python train.py --train_examples=395000 --crop_scale_min=1 --norm="layernorm" --fused_qkv=true --drop_path=0.15 --depths=[4, 4, 4] --max_grad_norm=0.5 --ema_decay=0.995
Rows from block 7 of a small image classifier, named by matrix and row number. Rows with one number within an expert belong to one neuron, the router's apart. Each number is 128 + 32 x the weight over its row's rms, rounded and kept within 0 to 255. All counts start at 0. Numbers have three digits each. After the name is the row's rms in percent of the matrix's.
Before each expert's rows are labels from the 100 images, of 14848, where the router gives the expert most weight on average: "colour at peak" is the nearest of a few named colours to the mean colour under the peak. Only what is clearly more common there than usual is listed. The data: small renderings of single solids in any pose. In brackets: how many of the 100.
# router: router (model.blocks.7.mlp.router.weight, 32x128), inputs 0-127
# up: expert up (model.blocks.7.mlp.up, 32x64x128), inputs 0-127
# down: expert down (model.blocks.7.mlp.down, 32x128x64, transposed), outputs 0-127

# expert 3
colour at peak: pink (26)
router.3 102:144145121129120146182140092156151130097083094122116157168108095168127127074117128107128120153164093188119131154155136132088154077095115181136124164101166113164153112122177169172129149098136164156088143170183100137147106191082091092099190071163097111079102132150088164129083180117145172102165084079182153119081140090172158160129167101086165165120087087159093146079169126112152122130088
up.0 116:086145032138106130126141129142189127146116113085134159154105079157124137104209083150121131137118140136127126163087212065126157107103102164079098151064077090110156073144127132182209164086107092118131071172154148150138121157116096127106100124115116141130087194108108170145148155162148162113099144093139114155118097111138163127143100182113126127191109101176113153143177083118110139102134
down.0 109:149120166103136084132156150090064061124157137146132072174178175117159098095107116104124122125131124083162133120123116163130105135097141121109076120077120129156195126154097078105098141189104112109121138086168079092107111096164082090177110068168166115072131110168117091134100100078137139137140091068192096147129204169092106133120100119128132190131120113120154106154104168069166170131170
up.1 059:074131149184125148057142196099132143151153154136172092116105141101111143138100117141105170139155087059152147122173141174172096196132202094158135058189107173101106071131119144078159075172122089162188163119072147142157112098100174141158125125121132142136131122141100050141146177180141160140103099141089134106123137125071150141146118158163107097119141142127103131125115145082088161152135
down.1 062:091125170106139098154159084120190079073149084118126065143159060037144151147141189127106124156092116105104104182106096181111115115175081112124099117115112117156103090146132097073153134107163133136097172156177157110145105161177140106140098165168157165175145093144102157090114100122103129171145158171160068104136137173069149090163106074150113149166119130157165162154085113148093144123120
up.2 068:055095160158121095088117189122120161158109142094125138119106148174074186145171098165158148124118127149103157124094122136221086137099171154154134094145117149152147133105144152079133121179124122141159096075116161134139182105134175149178124126115087154152175096096130057120143093226127131195124167163113112137163086111106132098126117173115083078152191178124150111160104100110108133094126
down.2 060:121092130108106129132099143137041176075144153119105142157086115129087142094148144058166119126158082140120107144144098158112167108170126123165129148108195137087125149114195168130113146135136166177090185126135118113101179146162096130136080178162175149078134135124167099130101132047138119149156174156139199115043118128142121106113108113178110155141098168155142113108190108079189099143092
up.3 098:126112123072107135183136142194154107141108090141123143114122067144126147137107129120077106159110124144152114146160112152089136104111119177089166156134188158114098139153125162186138180102122132123078193198191145200140116181081113133115162106171159137077101149151091179141095126116106143133151060112130150154066133122208146155105144106071187145085113126167068163077128154143116123122121
down.3 121:159093155138115101101173086147110109122121106174087111198154115127177141106146153100108108138162136148119084117105135173094104096157143114125088161148071120158120100126165096113108130138158161148092132113169121094129078130112101045138129089183143094158161155141167119113093139096153136127107111075173118083136145232176120100156164089036142138164138083152098080119126205093163143114082

# expert 4
colour at peak: pink (28)
router.4 084:096134183127149176078121127154100110131131127154120097114194148091120119155142125140111102192151085147146104122152110147071154104134140080143139172147127151132102128169123151112106129088181163162085172093175086106144103081136093081092116124206169087113155096181180106090081134117165133172126121113142167158108103167174165095106187087083171164086103110172080106061097138125170111141088
up.2 069:193098114109097114164139121086118169100158122099139148091138106113122128128115078110193140104125143094131146146160210069116100110103146170132161136104179140076152158116102102156135089144103117127176052172081124150145120177152124169124125165127159107096039086106159120140178056075135166123122122064141111107134134166112121087092038162170123171174128111093096147162129105133110149118121
down.2 066:079090130129105139076177134174115156123135153126118120167163202162187158110141108144125093167077083124116101140091099161141090055157107167167159154076067081082139124091113115171182103095122140177149131161134122138124130165111120043100074148186136177105150129100147103119108131087109160138140144075133149145127150158066076140147163180122106161094155109094157077163118164113109115161140
up.3 067:144095095144049117148104129072152152120096134113198152172067100146132101084052152117144095103083144145140143157117127135135156161159090147124147100098135100087127140122140084146094119141091125118186059157161141171159110167079180168139148178101109150159131181105115118135170169138110132090098127136169172130128135111051074195130154149131117194169150091088124180150142092085145135159154
down.3 067:089169180133136152128185107131112180141156181167068087130143104107152097106088127114155086180097117102109101105129126153129084097222101145185168155094124125108133177103102152116104092161183165119145168168101095140128156103058176161084146178145103074082155089131095126079140127146165157077096122126156165153065127104104168134116143141153145174139095124134128091103109109057124122107104
up.4 078:151117088163124123156138164072147138117181187106134147145122086125121078136167146157121174081158118164084128157118195112142093156112113152116142100080171178104095133119126068150148118152093103104184107174121129152129081175124136157155137103065114129179032197156160129148177121135138085146123138116111069149145173132098141140112072162207105145124141107099151179188154113089100133127158
down.4 075:132154117123171147144128126105104111163116122102144107137166141155119171119169101052074113107159137131125078118157084111129101108150144124184132123154085092082126116147107117161156143124097171142106150060113065066186087056117069107160136143189131128103111118169139078142131142116154133194143132083156143132099207154049133095192142114112154149174098161068129172175117107117172127159140
up.5 053:141115166133085103166207077105175153098138123075102147150108120126152133137116105079118137075113139122162062152190121078176174158128178113129113143104169157055102121109115121131140165137109133146165105147113162161175091177152134147094106226127116136199122111157128147163195101114067133092136156152143153152135114088117122121098079140133102219152128102109139133127095132076078133109137
down.5 056:091181125105134108140127126126141140098243053134144103128035126143084122126132082167153105168114136167118109103110116090183169151037135139139165121127112138165142110056091166138132160127122121119184083139136148103137082150096135115155081124135188147174143170147104158126132104086179080077075119146157142128134107129119092125155109186154153117140123174184139119127166150129146144097083

# expert 19
colour at peak: brown (63)
router.19 090:142141127140097179162078067161110205080113144085119173094067089099109122066133113119155104104158112182156091160167089144147122130165087109184168143121115140099094148071133139153139088121129182148098148137161166152191146067127179129097142127110079097148134082085128163141139122173087131058139133144139151074114131094121098152128132166109085134136109114077099188118170128179135086165141
up.0 108:103149081101109140114155148136137124122185147161134132152136134111166126156157146125101085166105132150125113157110163074099131123157139177088128150067107106121158078101072115201180137076121102119141133182151116141139072180133087112096097160158144111134073185162109127036181182116225106146123104060116157138114133121106168170174136136115156192135115084179138127144108152096090118142117
down.0 099:129151171142168158101109129143115164135122145144098124146100127132097140152134084113113134142185064117145102149123146117210125096154108159208192186082151119135148155165128164102139060160083106224094156142162112134111120138126115101101115100129110148099158084152114111081147142160142119131154126043116174150124155071140072093117140132130099124137200106133070137065156104117171069164156
up.1 127:174179122112123141146121139127093164109147156135088153117121126106116084164104185078150131117162080125126161159140156112104157103135109137150134167134203104128143138141172198171092132079157114142106139172139063124151140147095142159083126166167105095076145102162091096066137193128182140138141148086098161144115120080120208103103199063129144169112081143118089123089157115115177075137075
down.1 127:104140157186136153141087124121120175142114158106114145166111053167068139109131037137161178113149084108128118139123177085180154125112108119170189131083168135098107132165109149084173073141103058162134102152112112157136143121110122114113126080103131153118127116120119124131163189139149134111162178094075141168085111063135064093085169122166102144094171132114139178128142077077172124088150
up.2 043:103144131154155059162124123137144086135147112159116149179133101113133145176115154121117138148122135079109094129141196130094067151131156219162158084167167131080115070144150147135109124130107062087191159182040133158136122176090099068116151137111155126118137148163144128147161162108143114154109100135149135148131146149097129114137056146153090130095144185138100110126097058069102166166183
down.2 046:156133094122117137156086128141113100092133125135068150155184183095130163150105118088111149123146130090146154085090091114132096195055135126159081078098099133167129203110116118136133125097160176085090084097144158093087194108205171152146123135116155047189140136084128068112159068128147092146132156155111173155110111124134105130104182126093160149114134091106124097115173121115123178135088
up.3 082:108205166158145080069109162074132149157202159125179136124157118159110089155121173145155180133086133102152165133104162123092176128122178092136100134104158102106104149108104105165130194113134119088152077119084100140117104096128141112119103151132204122160078095162101109181138162163119170176100094123092110195158140114142141117083099103170125154144141115167183133111127076046146157104141
down.3 079:128142102125172186156119090144171131129111169144099159165139107131117087111124066138111171123161091107149143148077175092120138113108081188119165173081145136104145145164106121114208064132117057155123096144149125111126107194125091144107123086122058163081101122180097138134129165104141141108153153041085124165086168063123092113096128124146147123093132101164149181099118098140181132117183

# expert 0
colour at peak: black (38)
router.0 101:087122132102146161106175185164097083159117107160154105153187122147145169187177112124077113175112121127077086103132175099101105113173189144115154127131098111124115072120146093120172159106110091162094170156099129150095074169167119079111103114131186091141074179182130093091145167110187102170149152104143171135126083164154127136092108128093166119147163112170095131119072168137120186095109
up.0 180:122100118093158141134168093151110072134142118174088140147178148173163157201155156063102121112174120130099107066130151091127052062159116136173124177142127066181150112106130103131140131131088118184113150142120112080058104148176102125124100161082156135101099171173209107105126148105163102121177183119101089089104159127090146154154132134118129106170170148158099106124101143180143138145101
down.0 171:214095124164119078197115128110069120100139154108118130097142087125138121141053157079135191074182126103146156132146100150101091139122154070199142088162213176143122182154160137102072126157090124164171115106099087114121142111115154122119196101123135102084105093163131105158084115094063128110205140114143133131139164118136105123144135113155150103072139125122132168076137116116107125123136
up.1 058:104109104147130130093112129056139149143160135142112146183069109141145162144055104084177120107144165147168169116095102174087208117094111144147110084149149097111126116176128151087146121097145138172162108032143154106143080115126152144101155145103073141140145124149090142141142119151027103129126089121165110190158155158123113097123151162150101146118160114151119136114168068124116175042161
down.1 064:175144102179132204147119071126164190092130132085143112093162139155140161144130087090147136124081048114112165132152136212101081123107131089125079124140094118112101069118076089102125190151112115116167117137172091116131143149158079130146167133121093157114193155196107090127166125080113107123161140088106140126112102138138120064110130152151195092104113156130107116042107126095118114106155
up.2 076:126136129201111073145113143062179162141169121128165160145107070085087109123085133145139141154104145090163140197083075172153126158123121115109120109122125139080117129192145123179067122177155110094206105083121154147140122115122169139143171139147112157087145115118140153170143165132074193142138080169122133125159162140139110149141104139168064155110180121098145152188109100056082155113149
down.2 088:175139128151132121142166054133098155083123132128096097147107093094163119103137197033143160136144101113074079166083089139129105108152090146116137217115142151130147171076151094176089163149162170099090137096096127078110155138069093048088144136153082084144150107156150136146132136124143119120162126092127063128079148093086131143140138140131142142132106136175139121128134198121131145163067
up.3 111:102123073117099118202126131128134133095132148065199133132087086131068113080122104153144173105143158149101138172150148127144080099130142165107145131132127127076147106134162087140160132159060170134154091155110159187162148133145173130129160124090108172117096127102134132117162129135042175084167111130151143120116139117157081189068068127141050132132142097125127145109200080120076158097177
down.3 105:114127079127141117129124109102094139139157153200149116142100156161183110121138161091143075133130095133071097172099128138141130105165152123155107155119112068111192136098130152152135097123113107139104119181143057143103124128117129134084088158130126119117130174167162075117159209139134108139154105088145133173073119073089162165209132093145143177162065165130106107149136096083169077195056

# expert 7
colour at peak: black (33)
router.7 098:079145095081096177109119140147150093191152146180138104098165162156084134161168177154094076160090108110099174078112152119116133097131122126124136181161117135130154135114122160181135123094165123154117122143166092132100192128160094215083066189141160094105123138136163142073113100153147107156086182184109150158154104106110178074145139109088148118178147110178080094118105106106108094116095
up.0 116:074143068110128118091138128178139105165169126155106095124130162163101174154181133120130074195049103149058104093077148139176114088135129187101089172107109088113151098112122160136137139134098082134097131173145124166122189114155088165131064186094111146100123155123177118105149124167128159166106117127091104164114120086092149116128120158141126129126162166198100072102055105159136133117094
down.0 117:126169146087102204109140107149013144111146170117139122108129131084132136140123149095088118128127096118140126150191114112147087155168181071158185143116111150089113129100133093139104089082158163158117154132133128086121127124171141073096139108168157029124137123145151118102178189129124064090133137079193153118165121142129117131128099111059152136163123116134098191109099161121166079166140
up.1 083:060064154132178103121154146164079140124158076125145098119160143140122207138151106094099122148123133127083065103118110200192093122189154103157189109129097116095142115112097125079151131157072099182088161141089139110120128120144139143154104163078139185125123148172159061123162118086108143132134125116091094137119128122141096107112110172189107111114209168138146099127067155188138144136154
down.1 081:129133138083097181057132125157093131120176141139104103052126160103143187147179136106087089126089106131126054135146131144124123125157139116205144116119112153102106154096048138169095107074143099166068204151103106136124134053149144097126074171136153065140134106162155159119084143130138149143159126105122195129106111111110175104105153156118113133160152113105097175129074148141109126156060
up.2 087:160128134067144086160150113103095177058163147081131149123119154117136141118088127080142189105179178128125135150163143139128053113084152111161150111103173147126112154154122130122120143175083164176151109163129135116135192159099214163147156131102156136112080094175161105119153086073076127089129128094155111076118167130130105194051102080152090108088153128102149169106154084155135122141154
down.2 082:131065063140104179177142130128121174103189169119132083124056109138113189140139153080166077181110140168089135172163141099153122144176124125107133150144132118085100121054122135157139120180120145119123144184055169187135154134120143141051120116138115136148116154104130167094185161109145159106121121077118193102107119093125130103145107172157089158161174126176093164092072132148114139138105
up.3 121:094179108065086174114122118153136087158132153204096118088144162143081133176173184123089082171095077131128162111120144155109151085094104156126120175168128112136146135116130153177086133094164145148101139142154098101075164093154065167077071163161142080112162122155168145089134101157142114159111140168134141142114096099132186101108130087061168125157124110163084096083118115070158087117100
down.3 118:125095134094088218139133110157058167125134156116123114101106103108130142132132141061097097129159117137122116145199148143136080157169143075148206168149138137123096149088178089150132094107123185197100179132127152110138130121123173098057136122139111058121112138155138133071163155102138111052132193089157165074149100158140122129138146106100131125164139080127084172093132146173163105142107